A small image classifier, trained from scratch: 6.8 epochs.
Rows from block 12, named by matrix and row number. Rows with one number belong to one channel. Each number is 500 + 50 x the weight over its row's rms, rounded and kept within 0 to 999. All counts start at 0. Numbers have three digits each. After the name is the row's rms in percent of the matrix's.
# convs0: first 3x3 conv, stride 2 (model.blocks.12.convs.0.weight, 256x128x3x3), inputs 114-119, a 3x3 kernel for each
# convs1: second 3x3 conv (model.blocks.12.convs.1.weight, 256x256x3x3, transposed), outputs 114-119, a 3x3 kernel for each
convs0.22 100:423476546502518485428578466413444392523566412446483459462531528566468458485543542414455589459494505504533506368548562474521493571468550551509498494517526503591464
convs1.22 103:531573520439591419496479560532523476513500545546578436598477491513449481475540609504456573450456571460554404555508627531516503529586519503509528412561469510533541
convs0.23 100:500507460562490534506513451519443586510574456408449413537571597565515510530516465546486594469472486475465511463607561444522543427473543540517543428570521444499440
convs1.23 101:545434557553545569484460445503522638459547491493553595530495492549534531497429362439584460536487474521485528553623543478426466494494466504573553452545515523519531
convs0.24 103:565446512648534494527414557514554522469493529456452498558480496513435520558506613512486548491493454548526558500510472540457431550500529540532551493486467525503534
convs1.24 102:500472509443540486494528495427558511477419548500423501445532518528508469486546504552509511480464502470546480544378586472553577559526555482532544433507538450500454
convs0.25 101:544498447447453497479446453571406419601488415647579405410417500458507462435449529552563502403482469518530495462456438510530490477510460446464504511533441550503427
convs1.25 104:556461612549446561486493490478469459592516519522524495456451574477506477502493491504478504429496545568454465414516429604515609572525488515446497523484559378451486
convs0.26 096:564493505461430522509503475562500434452484449485522459464500491484438481532459456507508504497510571498511563389478472524525490519435494501518405561549485519590593
convs1.26 101:472496494524575375490518431495426503409431501550531469542448490455488575460554582564461466519451523494534467469464579524526565496404627489567566497437471583423563
convs0.27 101:560464448512391481468508528548440485398473553465414546416540511541468465607543442431530468560547475578458451506517411558557569562545563582550389482574486512558517
convs1.27 101:481513474489367502590501452488599435546431564517439463506539592559433452529502481430476463570436452489495518445445466584543456433519443498475469573407474529512459
convs0.28 103:496467524467464457480483526626478549498501546450496556489491417551573472570479442409498495492440468477468536562583481514535545515417430479567564545564507408452479
convs1.28 096:516526500499436522567539495590578506497418453500535544599465566472567420429587474518514554498504488499440535403441428472516432550494507419512591425437475500479403
convs0.29 100:527470511438456531452526509415495560486509496472601456474481503530504597433640568486510502450447432530493553547461605467475482532539513482555415436381411431545513
convs1.29 098:500552474430527547465585494598502417518456455459492546537565515506428523498506504456391437423372498538524515589452530582408564518480419548534560525519530458464512
convs0.30 099:467589570516456562453524521496581560398502405517424351543537504543466476467436442547642464517513464461456448415488434483555491469584457614485480483588394518534435
convs1.30 098:433446474442493517520474467550541452531464483436539472496472429527483455466472471508557485462468488533475499597594464488448555468571519544553460597515460537509587
convs0.31 099:412442532537602469534518394476457579461508392536476441498491487456528531489410455456531516557553592462442552462499461506469500457540438525417435455481590537431480
convs1.31 100:497461486455423434444488544477586523397471545440490390498528444470379440579456505471558525551565548453488480488462480367449424426468580561477489496543529446513430
convs0.32 104:471554637472548530570461445528518438481517569541619617465499500512462482505448590477542538490558495523575464443508416545480463509512456508515450467482475508516474
convs1.32 102:506535533473496462516522531534594524557419441557498499539490551467500494486415537525570478520430449558444498564501369532575437454524628624477501486448414483481477
convs0.33 096:482548497487479576534463488504483545463530560572457468599550512462478479443477495496588494531487503568491435489531553470593466437550509515499569532550552548608402
convs1.33 099:435507466475469526401482448399542463552570528385478497567468465499504458457418584450536487495441555463487516469482518446427535537538534518464504382518460490501608
convs0.34 099:605585553485561476463467478514498470543496346551500460513514503408480488451494506547455524499499557463447535470518419553498567554634632552609548555545512483439561
convs1.34 101:491599505447480505526486502525504640489481490436492460563524498572539506543521567529438463441501504570472489514441465465517476438453513484547514483509433405449468
convs0.35 098:474549502507522573489522548499462476517567488535456644513528539410478497509425525435538555531460544556531513540572567492467517531526500578461600546450442483531403
convs1.35 100:493506513534540455426501382516623457433548509512488557447431532491572524389513518468439583481496516538517597524494520460527500522533493531453452510494539527431505
convs0.36 099:453463414503453414545581559441525522447487656462485614537530516438492538475512441529498536481516495477474444547470387501472455487423478509470491527519479419491505
convs1.36 098:469544513477464432529577536525532450445553424493547446576456501459474446489443455383546494514511511489530577500506445459429617480562544542433548455522530478478514
convs0.37 100:535482503513456505428582484379584488552364467526519502600494516547370471432422478540507484491513463571491487597395528548456560444441470578624527413517482369467515
convs1.37 097:514467502494513406417400533490548481525461569470514451523506496504501495544640455501474535550502451508464621566502549511497484411459519468569523476440435549470460
convs0.38 102:569539519549467562481471472513507454484475474590446453471578468528533512542470472493500445601489500518500544502432490482549454502451478428484504483483534517527512
convs1.38 102:448453476489484517582578539562510502583438599450573471461608605480496449431526489492550538440494485507524402449512555497473529456585536491495398423468568517453442
convs0.39 100:502543450520506465545413459428439455438436478480444462561521461532506570417394461496576576472519502477464388496550496533528525485512466457544493522456489494499384
convs1.39 100:424494458415483546519492493569510583425453486481529480423526481534499505457477467584552457488430568528512533509511437449539482476533565510500562524571458601467415
convs0.40 102:492419502556486479531474459581494504548555518509444542469548534532451586504523463528557503562442454565528529525551507480589521421480533538582569480571484552500482
convs1.40 100:518600551490519473480496595499430554593456461467539515527531516585488457431531515502562477542376547458477608535591529500474386493394548506417500496480548485479468
convs0.41 102:532489528609463506563485510538458710473413556525401462491517428518483483442493550487489484519483510443490485609494439424464515531514503443488430463552479537413460
convs1.41 101:526502479581546509588474502499472532540493435430503441537488491509467553448556556436515492529500527415534460573477532466575513511458527494493451438579552462516556
convs0.42 101:570451507475533489484461445411508418414516519463451458481500462481457477491490458510531473463486556451462655580521444522466519557516464504583479494483499617496524
convs1.42 098:390493429493385585496481544541512513522474465532548503494477584442504528504452486531467447596486503550508461478520548557518526542531416498488487445510448508491498
convs0.43 102:476520458507437428490439491527518589447524574524468532470486482505431487535547682549561456516457382470531528608531535614520471467541485528473502466468453566452401
convs1.43 102:486488523468545560542507549449577466543565605629529486532439588514535549478550560516556538492535530515417491496449541532546502469469464586444457484538497445529458
convs0.44 098:519535472518488491483435450394488510426553505512499427389450499458463516529526439482478497522516611435540604500488460521514520594591528518479486496387461490457501
convs1.44 096:455547438500504510515496507495564579602554496415460444488435531467506544413532484433507462548522537529572515560448383524474468386520494519460537491485513599496526
convs0.45 098:475539529488477595538459417452482485552516452458515540497444439472470418502466440503487580479414490477496401484521555546528502442465570505556478513447567455544547
convs1.45 100:483435496512592392625523521452534487428596433540495508566464532524508486458429496500434515491552484491520416420526485488510498467550444455491451529467499554484556
convs0.46 101:527597489478475490588503532451528554548489448538471466480591452531546476530490419480475535512491512540593595474548473419559470409573529581552490540387516516417525
convs1.46 098:496577555582481417486551436530474480474430557480490505529505567538490503491498433509500438530453516595559494517477496446577483446534482500549499429430457515530535
convs0.47 100:569557477482503418480502451401511372385509469488470494467509561434481472474553543531491522487582564494539527518551632438493551410545516452521458543504606476417561
convs1.47 101:538462493573469460491430470574550494439475451481507503536491507523482479533533499514470468554516473484533507515454468550501458539479409505535481473551575527426487
convs0.48 098:519465512458455494402493457521388387495560425438483529477435471532466417504494544427559462473494523550468501512527542552516519425478569373530567469450573427434492
convs1.48 101:468481429506444495470531416573542434490546497479559512457491493494440498592564457429552439450438568540473528488515473586489492433496553533456453506489575511496535
convs0.49 102:557564553573484516506424534491533495532503498482460538520591473453635523437437418426505491429587549560531432505519514521526481460480552489492409523573412501466506
convs1.49 100:463521385489561457479532417524495512441579448510444413474451583476576480524481513501500347481416441520465522495466494404499504510500548517516512496412567453562456
convs0.50 099:437493450477440471503453504531460536476372490524543532502560458493464510494458525531485497445496545502523541408437560499543453452420463414440470560464469551507508
convs1.50 099:499529576448561493470503503486544479481536517532508500527440501577384573546525529442524570485504450506495472437631504455510507507531515514593567537521452530575435
convs0.51 100:491554563470549511473509462475490455507453496508448511583608464414441468518487540546476474477452401458558447527524460564454506475461412547517477447461594465407487
convs1.51 101:528434475512492530520457499431481425478527515491462584578447493463464500598509481499427539615454483489433435546499577495480453477533538528474490426517402537428436
convs0.52 096:425483450438484547559405498393555466520539453463458498526424466584451461568474465444502479496509510402473413490454507547540528503498519490588381567529422474354397
convs1.52 099:496515415500413491548484606526371454533485523591478510478440496492461465562530513540445465512503483531499486560535558390525416498544508422510501595468566546590467
convs0.53 103:562591516540461503574458446421514428538478472481443555505576546486424449580583487561508374506386449527476490470469507501419510410483571553410482409478451510479527
convs1.53 104:530579447430571515469569506535375507465504449539540514513418473525471533465473528466485547526471524548522430512551614428462428512535449498594422534417512521466477
convs0.54 102:513516518513544503450419521530548510507507496501513464526527490525516466624451523521529385561520490461590527415480452410559622481603586467487464483483528501515440
convs1.54 100:486385464449475433492589472576554521415516432445554502498483526443419490511524496537427540559480546518501569485478561553459555450518507445395503602465525527531466
convs0.55 100:589522483484493479593451470413555453470532446364531518479540515501469498481543453489554550511528549509448389560528488514571464479458519421559501531540545481524528
convs1.55 099:442551537514524501592506433508498496487497456519575573469487441524518589603444428525484508568446374529495554504452522533455414440543488492456361520463487553588521
convs0.56 099:440417525480549479559488537568519457580560463505491461548412488545520471421466454565520455583425492477487461470493582580456530550582468376535485534610498548495503
convs1.56 098:519461491555467545462503530492496489517518556494529532378452480603497554473545449495569575452360460497498507530509446477442412473503569455584533434430515528518400
convs0.57 100:463433502604468460467523511564413461467420530617438489487463489438452478400484517586541455550530479559527482518529547490505528484493491458476486437533445592469483
convs1.57 103:556446511430535518469542513433548472595489482482413495503379455481495493489492605472470515558487470422572552534567444493557481379562541563419586430525444508497547
convs0.58 100:446490498508535460426489536576535506553524486510537416480497577415512520396465456490491500469514533483508501420523492453445428477539502466526471558530464522472450
convs1.58 099:470500577546492442454545548476334454420452546423528552445515519480527434527504548519442472544533520536478510461493531463642475513502499510500503515507470506473483
convs0.59 097:508449458556470523539500549512556544432470430544473474529485478586548470423475553510483561411532584581683480497605510500501420451518539502486525491550504433452454
convs1.59 098:497483391452465449477483544491441485445497509425527411532470535485494510586523463500524508480510441559557456474475443505537625359517433455504525420437588523457517
convs0.60 098:404448484549525476487382593447438500459454458516549546438481454548504512485529395439517525487455572481614479461489473514533498599389495459552564441541515375445437
convs1.60 102:482485489635529502491582482493524525699534460462453530467610519544502424492529568551487512551473464563577460583483529453512463439590493507433487545498517501477496
convs0.61 100:517541464511525586448501496455507498466414407470499426476456526457480534490553433526470576505445457589490438439508585545572500436499521486565522506509537442412521
convs1.61 099:540581462518586624443628403381425520470531554571450417429536517538478428480556440466525554499586504513487476496562538543585524456599516393498501546485433516544491
convs0.62 104:496533493526505489445470369496588469553524483483512536480500441574367430485537484513463469537501540623465518530494480498560574399532493515541507448440543478494491
convs1.62 103:489546466603452491480506520524466535564524486453476569521506525492543492442479533479483507440454476465482648548463486460443499518472548574488512498511484472459513
convs0.63 100:506488370495498487496462506496392613467474447499507483534570495573431456558512535499547516496429449517609561529553404528510445571525453453454590520507507533479541
convs1.63 097:490555525564536512543547475434497485527513493507469463500493543489540427460533483503434398494533527524500501469464436512533519480430511540484466439417621532488522
convs0.64 099:638457492534479555609520472480492441393485479497486435428442440531548459428485496518467550544413359557521434423471420475467492450542413566524550463595514470628539
convs1.64 099:420550539584517456530528504523467553565584358463447470462551489465475456538422481517534441453460487498479466527589500471532426450560427551520494472458485473451507
convs0.65 100:436488479513497477517500417578526435528499547520484492370438450542576501485506583428471478505498510422552399484535615578531505449506484475540501446484449424526437
convs1.65 101:464503531537456444525503448511488553576552518487475488499468516561456533511577520464470493490490500474462502466610478412604526383543402468449502446497500519399563
convs0.66 100:402506447442449517473520504486461473429551490536540496537421523506534532380462515395472540460553662424506442487460488531480445498504477547404508498565439532492502
convs1.66 101:441603556445481500527530470447525494415525506468446510490413517501439507489498518509563535524565458530517508533521519450397520550429598450522402476514500394544541
convs0.67 100:554536515580489447486477553504510498388658485501540568492502521431482440424536526450499498547543555471530469507531467546500464430502483539485519562581486538515531
convs1.67 102:510611484488491503530561550482457449440480437528502476506529572490624541443491475513549439444435530516514453442374590557522392468548518433506472422541453514566486
convs0.68 100:468486473396426415560521519512577551455518512432409407457574492525499523429498557483458575511495462513462426449443477476521485514531391541586502491490501490431495
convs1.68 098:445460487582489477530464497480477449420538427400505561425566514506528604509510458461437522559577472534533476527513417454457483500487491536512485451406443462513349
convs0.69 103:513442507472487568539596433545482547486489560563571430495561611513494519542590566588482515464408467523462448411500430475547509552423485512502500499545498411546462
convs1.69 101:539506471560444602525453494451476469509493511500432608479564411514513585409493408545496482487468461501486542477549487470536555419494491424512491491514477459501439
convs0.70 098:449525522481481491463499481545498426630620429511471473454505492497576441498521440556476592574497517505502499539503489475485490455463402439458444479509589540452475
convs1.70 101:545561504443477476514475484398427440551549445552568490504473447510486493486440571518548524471514521529457515521477479496435540466501517429541444460690535414527493
convs0.71 100:502467489574468526460483561519550481497486474506416446540533546562489465521531459470518481539577475477664587533355448525522536462559538528475421512499516488493487
convs1.71 101:473439582515513495529533444493518390520490597558595455474531496457538510538459575576572510540465523472455496471498489448523535563489561479506434546450478575461547
convs0.72 102:550429514530579416516495514449489441458545492498437484556579540575578571509587519500422482522566473562394455483555439574408487430482479471566519398495475558515471
convs1.72 098:492556406561457557551474556427565509586471521563453501559460563494520454550430487568509452498494481509550501598583456588522587472495563552543499432395575484536503
convs0.73 106:475460566473549408602525410437429492498481571483522472542478549488592439521446453409427564491551460526482561486428655507530684517582561554463506471503443453496565
convs1.73 101:454491479463524559592522446530560550461488504449445464525585515527521488523531515479475533567522466485437471458414529502491586541492554514562398486526506486512534
convs0.74 104:482441465549465483476498537501435491547531540459456601488482553467469479496411458475499523543548569504397503549610429572517517588460583490537504448436534480504473
convs1.74 103:452565462414412501511476479552469360549507463484378510590394583629560472521398484558497471406533557465488539481422495488459496503507421430515507516550540500559536
convs0.75 100:510504469488515527467501569470433433376440414557616491572509542503546493468493419536531454491515531484452542495583595454458434491476489490435491409516484439470488
convs1.75 101:460551532523548493440533430535482487480380533532470513534515469539506569530571412407516552505504484476518574456500540520557546526499484549456547402511463413503504
convs0.76 104:423476497436585500521516517553580448590470444591504421528509420611453437576433495529554515597465544554390481515525452522490517503508448535468430528461519413492528
convs1.76 101:486515436526466488482510528421475436441495543515453456498514413531564510496453523498508553453481534533492527496527419497428466511659493549571477493516398395430533
convs0.77 096:564549511485513433445462585447550511518478466531496432479478485487491553531405617582536582584440410442431509538530520500515493577558531507447440525534485525492487
convs1.77 101:410425579527582571487402458484563574453478462507456499519537530503400513399570429497383458482549461461527534492452457471477519484592536478424434489524490431574478
convs0.78 101:418555644532415515459543493509496530550551526384513542578499436566468437525538519573513459509552475553478505485540495526533497589554522448515567466430517507435490
convs1.78 100:526533493471443496397521555460442472494503473557611511464521479574573518513492451519497503454527518539564503471487450524501525506455518504494548477451522421516477
convs0.79 100:458556564462484487654489538557483517522553470417455443592513534533439463564467579515499476432583463461475621434480437479477497482558503410430467493453466476470433
convs1.79 098:476501531544587549484421480438575591490568495577439480479560487600473538462437602507576530479539564543429460460592449464513482576434449414477623540509432569523558
convs0.80 096:522504455442561440479538522412545518453538485478489471589511546593499463543359383476469558422539579558426517483493513465569475534487513427521493497530468510513440
convs1.80 099:537500505567575453462477479480534515587497500502458466539483526432494433585502517473533485451531432498469487578507468509478600506533469500519482524458550524457488
convs0.81 104:524469502493488504480568569467493455540536479505458416563507560519500449509600456463486567477553501521480496477514434571471406444420576489518480413464482457418483
convs1.81 104:398478544552412458453486519494521540433470505411508558600457453541484510478524526515457463481492525531529535533489497521458482450529427468415537470430581511523452
convs0.82 098:446469505483480467534385524496514483549561453484537632457486479390450506476500589475520526486402518486460502581428447542481533529461577543544523528474454498622462
convs1.82 095:454461465444465513549405580517531491532579448519570451541398493457459458512546481500504541575493496518388509516560497550502568462477448520519496534500470476458505
convs0.83 096:487535477547621545635560435451484521477528460509469451489414470514493449558579565597495454522492561608465396462553460602571586412413517409453432538508416564579391
convs1.83 098:513457452505499503523500504473468593598410490518425464528522507489508425504511393554546511424479415494565526543545578388469537348601474581438524501486504495617495
convs0.84 098:504468551509570515416518504520533471532434442460519513542450579464502541527462468582516472509491454519428555544531484544415458513482488381564510502523535466391534
convs1.84 098:583509497472470485507501526445541541415609510602511563532537506391414443495528481433396435497412580477549478462494513445443531400547552443537420411513582440507473
convs0.85 099:469483495512474507465526481568527550511536482622454543495508517535448480428464507492474507560456399445441580526490499533437487490468538513576513476503514519501427
convs1.85 100:505473529454514467502624536501600520500558580475481495499501482474557508535548499517416431589485414576580475480574515501522537444483512416513483433408553475588571
convs0.86 097:494465461491530454451490522443515431563465458549506414532422455494548462478503568529488507512475554486484469453534423520468427493586564462445482555504504474454603
convs1.86 101:484499532497558481475496470585417404445469471467533490420450476481437509506561513485417462433486505474620517591563460452490485520511502473487485495558544407481483
convs0.87 101:480516546514492494449464521637523451603472461522551527548384434450562538501522465477468525504411493539444510430510536538521472519461456573540504501468558541521527
convs1.87 102:496473547494492511450489478537578624542591519445551479552487511573550456483462561468555449443500433524586633457455586480445463461551505514447546476404450447493525
convs0.88 097:576564451454491434493517469494677495434483521448461451526537540527425505472423502437456484491467517477543546476510578553580530543512502490486467458519509541492472
convs1.88 097:478502422447444507466505546511507542471480513565481417553451475510545478568458536490497496354517511489461486602417484480443498533492499529472467477420464487577408
convs0.89 103:566535436462459442533488424509539579554479486572529531556461499610503524465473483447519471449526444462532492461449484513469541546537567519534545515422453441488421
convs1.89 102:473461499502586544431512537634544527529499534594530513520634438511564526519561574533415469540499477468436580494501476514477479553566374436575506480539549636510599
convs0.90 103:517486499490474434497511468486497492515532533552611543474519507486471558486503448530423498533540487495558612456510454482476474586412524594516512502546485562556570
convs1.90 101:552514541483539534448458506497559480420529513490554460431598423505523473512548453495500587505357490586435534559504472459485588468461557461536418515529411530453568
convs0.91 096:415544527573496526462519478473349472466491519687481449564575534479472503503544528455423475482476450494471479497553521436546438495506410468474507492448587534451507
convs1.91 100:519439481470451437457485538568379474509423460516526522551546614525597447476432408459587530530501562530463500506395477483503446480460494472581504502520474519515490
convs0.92 099:523458554440524449503509535464439540448523505431454578561448520489560566458403463476535546509564540478478518492447462497496497498511504520407334528492495503526540
convs1.92 100:565458510580554421522473567614525534520472371477417545603561477512544462465504515466514461483550530386514481507492441470585429427496484497485536504574455541490458
convs0.93 103:522492483506405500515459496607580506473506607495561526560441452429475467483469441559522498499475536431515475522602577500473522512524429387583488535419452529499529
convs1.93 099:517490541494514456462443505476601541456475523554539567464519464523478529609459559502573536498486522370527476494511561588568614563482533498573469581520487540530429
convs0.94 100:478494571460476566463573508513484554564539432499501500570515473508438468541422529517505458538517504498484465461464511502489480627571399461502519570447519498474528
convs1.94 100:541508504530502480465538523575504502476468432507557571519528528526487582519531507458546513470461472533474454506441444432637536554492472533491435430549573569654434
convs0.95 094:516515535492650481581489442505475538533525482458521448465515518433521506476506584492591465493514516496442579585492532504462476521544588489590540511418479495467524
convs1.95 097:410496571440529521487466529571570438469487552515431552613488597423390464494558529502471501485559446540523522512438458530411619483486519465416445446448557502489528
convs0.96 100:450495476604477444455457462489487552551515546475591496563575424542514489518458482536513520500490419599463397547474551468487517458486609453450512534446499509552499
convs1.96 098:549432548494447458511540550484510534492500438450537499540408523434433556437552481567529481442493603522477494521552451506547464511489550533530492475424548489502481
convs0.97 105:435585448548503432591466440487480487595492485453535534470471375477491443449515396477491402464487504479591458515487535445396569475498501559472424407508481532434531
convs1.97 104:483513536417369476566415495540528514308496540423473507434460534599552589481433483473520468524447634496452473434611556475490461420565547439501602424548377544489441
convs0.98 099:498478434490631503556603466495456513496544521497493550563562515500578544511463546535430458490513586508489497551517546458502505432514517459443467493497509519495468
convs1.98 098:427386460494414460503507475455515427476460487495481491582464538600480533499545460469433493524550494442562505432442473410518502514461569445421511539528524569567543
convs0.99 101:529533461520554506510454515497509568475456459447406397552454460612456450530442559490499450495430495482517555463478484487483500417549484468429480435531437493513508
convs1.99 101:538528507533509465496547428602537505531414543499449494459447451512472576519564520467516514547543604478528424490558527596431483450502468431506531454466436441516508
convs0.100 094:451548488483511523428514505442460542533485435523413492566558589557509501524426500455528544567439571406477481539478464524483536527467531473531465533522522476367438
convs1.100 101:564464576527518489485496401399487538478653456658454572506484460524497475524516508433496539548525567455478502513484537502560486500456465497587456499593611460501469
convs0.101 098:499434539470614464492486389557494417491538462508497391601538529536456511494444401436503401575438403508438577503412505530506473514515481431449482468504552567537498
convs1.101 101:491546540495469429527536518493525468501478549437493500567512523479491488462503467496419508504499486488582449482493443447452521469490433534586500570428512485469486
convs0.102 099:488561477467458552545533524526494411427426602547547431496413446463466552457547453561466656485449565471542553529453569559522464480461535524471541505526498465429495
convs1.102 097:537494530552522557377588487446468528500529577529531477530533513463450441574469469508492522392525493561569486542448547438514564480486612609503556560455514482500517
convs0.103 099:426471432504514519438410517528585636543478536392477509406468525459497492612488509509566429612489457520511486463549521455550496539478530498444507468442467499456556
convs1.103 098:532473539433477521527524511510529451473484480463525566498507522518480437450566502454459550491455545549493402464455589528493513505463419442504483478532587495485537
convs0.104 101:523444508468450512498482518502502465569468520504490536465508451489374510568452380535476523456534485544529520512453457518450547477499427539537512461482600487492609
convs1.104 100:453486511492508542447495485537557503492534589423519448498448442401510580503489496578490514543566479566536560349504468522539485476530543502461537435516468508449474
convs0.105 101:612445484447479518470514545520425427451476422454554532538559580542546595493547497551496518405562524309558501467425566642506569576492552481554522510509487466483484
convs1.105 100:464461568516500524441493612473448511514414515468496496535459488504513510483494542442558490436520530570393579486455431501540546452502439575503557463476464517572542
convs0.106 099:537524435493516472405500499478407454572516508639569501521484481480469512443534481518534633516459601453546514568490441487483554486534524542501435426548538545562513
convs1.106 097:639501579493514506511476494588636490413447499482472484524498472434423500486465481439468539507521493554546575556392562496566472456528477525456490426514411519535517
convs0.107 101:472517532500583469379523500496474476492532533570477451541521580512540554564575501503507461520351502517518504416530566472498573431455527535435541475410431446518589
convs1.107 103:538458529488485571438485547533438439485488519454507563545574485518518527510451514521586470462486510571541527440503487463547529533365558490534552487543475456588548
convs0.108 104:429454565491476434526482451543568486539566543487543505576584482467475521593419536527424567545432510543417506486402444448536440465498403497403590510449495466450507
convs1.108 101:482477560452588496487542565517479484483473494556444480432546509460497477505516563512430408478452534519492527486540542484467517556514440574516510549500525523555457
convs0.109 099:561515465554521524452534491511473521513508548551523477568509550443544541435492538467482563452475467534450413509530521629478472454551484583495498550579490440607428
convs1.109 100:593477499399505414456448450443494504486582541459517436475539451543479532524615390575517443436501502507546515510392434587410575530535528546435473510539541557544520
convs0.110 100:445503493483494551532583488459456531450509371495485483498478532417501549430510529581582479466509463513428496623598530528583507515561552522490458630482415515605508
convs1.110 101:532439451469455398463538445499563619555490613568457497529524576505529599478549554463419465408490466527487485494513522462527409488515504488528495524444491556429510
convs0.111 096:442516564492437472436446524538520528468593540573449501525475495452592570545479543483506494427554515490470547562473495512506496425609520522487477462535563530506514
convs1.111 097:458455469490439569442471580531383594516519522466470412525513546492498428538468523398474543481570420414538443488631520538468483627507457561495531565509440448485459
convs0.112 106:452484486494523462402482564516417516445484410398457435523495522558493519415497500437472498466503422419470530421453515551494497577480520493471522410502478554495417
convs1.112 102:514510520409359548535471493418439531517450462571538519526524538492497440387617494519535494499488510439534503517538538508492372538427501483462513446493521526473527
convs0.113 096:456491509489470518509515477423514445437481434459444500538529450507474463364441505463466536585566491512557600559460484456530523449502489547434540544503547481337464
convs1.113 100:531469500467496419519535554476498550485570477439466534466598485504541489437535491590516477442470474456458493524568446513439495648442539425452507510506528493498555
convs0.114 099:456476441478495512476468618497624506441430479497501578571530465513519509415436553525574418503481506522528497526463558487449448513475531506581511471386458573481529
convs1.114 101:459425507465551473492454476533537542494485522380516511535501514521504577560545479525474529471463518502490484525482495466446492545594475465510498478472557427509478
convs0.115 103:476463525391478564511422460566451587570614500546524555515392553468504463452432504525509447575519432481462543605490458495527579486527507542443592509592647372569397
convs1.115 101:375497487556477542539529435554600468447469477547562464581562484547419599494531562431537452550470578481448599537567537494585485519432485499464504413466540541464558
convs0.116 099:531534494583553545530510491430476530531506462452508479518554378467479602450457440368514549498469511606498511516465532525540545419465587512574504475455533475489517
convs1.116 100:544504579525550416420490517554555547512551545524423464499546543432426465474576504465483419514438503588561563477519476588537494537447497467438492448436548540462515
convs0.117 102:415586488460468457501503482578578491533606470432488540517473513498507418513490478532468565494441484471469504498475515480551593499497485511512517489512445538479504
convs1.117 100:486498547451518571416455572436444466405452507518513593523509471578456575565512546492646497482483448526387568477508493525474479481452490509446504511564484477428426
convs0.118 096:454459459497481556398541584421449506439558465498532443548504454448488472447535468573462449413455501484520596580551507513570483419490556544497546537553523485496515
convs1.118 096:462496522500464505446533481433512397416485553497501486487475532494456511592510498387545484543539479534500453438469433457513490490532561497468526435500449457426540
convs0.119 100:467515555505444473544492491455534544541459543475495494605626431595455453602544508497463497463550580453439538591496484511504505531457513436453526419480453444523486
convs1.119 099:472515559459499441493473595392579517589522416595505479468575510549530514559486513458518487518516547562505505505517405503443492468507514526460549563567521582521485
convs0.120 108:484448469484432463507524522492416594433559489512502372539463640456502495482514517554473492522516487476468498572441541426505453537465469448620490503496507462530497
convs1.120 102:537422458510617632479442449428463424491529538460436520432455467536554520503555486490512428509541408455441411539509396513583447478393488425549483527488525519584489
convs0.121 099:459587587485491477450504540488548462552594536485496480486572535526511499546543482449452511402469503573549387499473537571556539546377526464551522450435485517482533
convs1.121 103:505561527478562465533567509563508460487513534534450492436495442544480506525439495622527614502629512469555526546450470449655497495435496533505584516489588484550565
convs0.122 100:521532516471531458468530474587486558549560497476495545590491474489488427540482413566553539515531500414495462452510400525410468531426438487526509531557510471491451
convs1.122 098:499503601507483494545586461554452405483485459552522582391534521481539475527453490520530420564465514597597457509480441458567561503524462502566551512507462462498429
convs0.123 097:493552522499511421509450438528535471402552453512468455461513517495495479634545468500552381553550497607472529434511451525513551476410422483545479521580535486516504
convs1.123 099:565601605512481581524447580536602496519433553460542501460450525472476503492513529459435460455478525588434497435603466447563467513565472463523506559542509395488464
convs0.124 102:594504521546473461594489540542504449535454465577536483447497495423421461567486431379614520544494448554537405489470480507446549514494510471514534453416437496517531
convs1.124 099:416479498548418528603560521449538465440564546458351455483530504439446365540556598457500499520398508513417457459514524400499484605423502516521477496452528430463429
convs0.125 101:532470464438499489470424457480484451456455503480518540502530518591485562515438481513464507537468581569581543535453506498511525463548503475428476471507500472455444
convs1.125 100:459492466469510478532566537482469500509456519507454470493451543491615493463505533442521546480428463615545508611526470461588426419528421484494548436477495388526516
convs0.126 107:486574504538453434457500506516484550448413496606531496499380446491470466527484511503541580449467494423461448439478517489485502530492412571501471544595521481523467
convs1.126 103:435485521535504492481476548544524524438474524474525493513478572413474514481572565620547505516572369511474534531510382441528467575456516422539458503513424519513483
convs0.127 096:430417634428500510477370530502495474481486539472492372569572457512457421507515505473589549518518520443470460516549524453528518505422461559519583428496469592478481
convs1.127 102:564518426514512453453499484502532417539490469515469452483539492636508466543517607524547546529421553450454479452478536442426526506543518518571616505504565552517513
convs0.128 100:572543584478488436584431510463574402528478430429523557527492576444469497558478481522505420572518593532507507610554477486506465504502436460513436520465450543520416
convs1.128 098:536480485513616535539425583477478531395352423555464473552454525452525469552528455533477518443517490474480442563637484550549412542557496495570472589461496495453530
convs0.129 101:503499508474431467485449494556436490536487454584480532408468515428493586471458496457428566446470503454496564468443567541518588538489538460427509534452559593504443
convs1.129 100:540594405519495457505598509534459481501489517517528475469451524462527563468521498528588506482549502546461415520513486519607488447528528524539511512465521460486558
convs0.130 100:453519479541524544466421507522468545503518557482505491512543508531566420435532443555443503466476436524486478559511497508515442537449584381482569449527552560468467
convs1.130 101:496499462508573494522472416494522468496513472485475519458464502585537498396426574568474536497579425507514441544540551445450401493560504578474470560602464564490555
convs0.131 101:508521510560503543440586493481404595512476498504538467451467522466489529479461532508502534503563581510466526515536510434570585514490508611635487512451494498607525
convs1.131 101:541492555588486512451481563477447406409502531522454532445535560546416486500505472527452448558527516452462432472480497512456442597449483546444453499474457459493499
convs0.132 100:524505476506582502484467543456395466583429379456370470448414492450488495534465515518527447417545417474397506581472500572517498507524575472442528548425497523455452
convs1.132 098:545465525511547477465481529544456501497487551544498514399469623561495490540534466466457540482522534515526556528509527451425509414572454547595437513524527584600459
convs0.133 109:563491445450561440488519535548478394524493471547458554505519560570381563550526432527438523538453546534483447509459459557486472607518479512563533454438500489481527
convs1.133 105:563551453558542521469527495502504378436499540511583449521542507472527549460453562457465509562501525523554468571497459457653547483536493472431528490459472394462555
convs0.134 099:543401451512447418538639463536516557484430542523459495376503569491488445507492498499553474440511465530522595493479446507480468429530498480580427552565459561530480
convs1.134 101:536492447510540472560496506509500553453481501498446442529507516529514522494533498597542534460460471499497433479598523432435504497409573480494470405502421512475429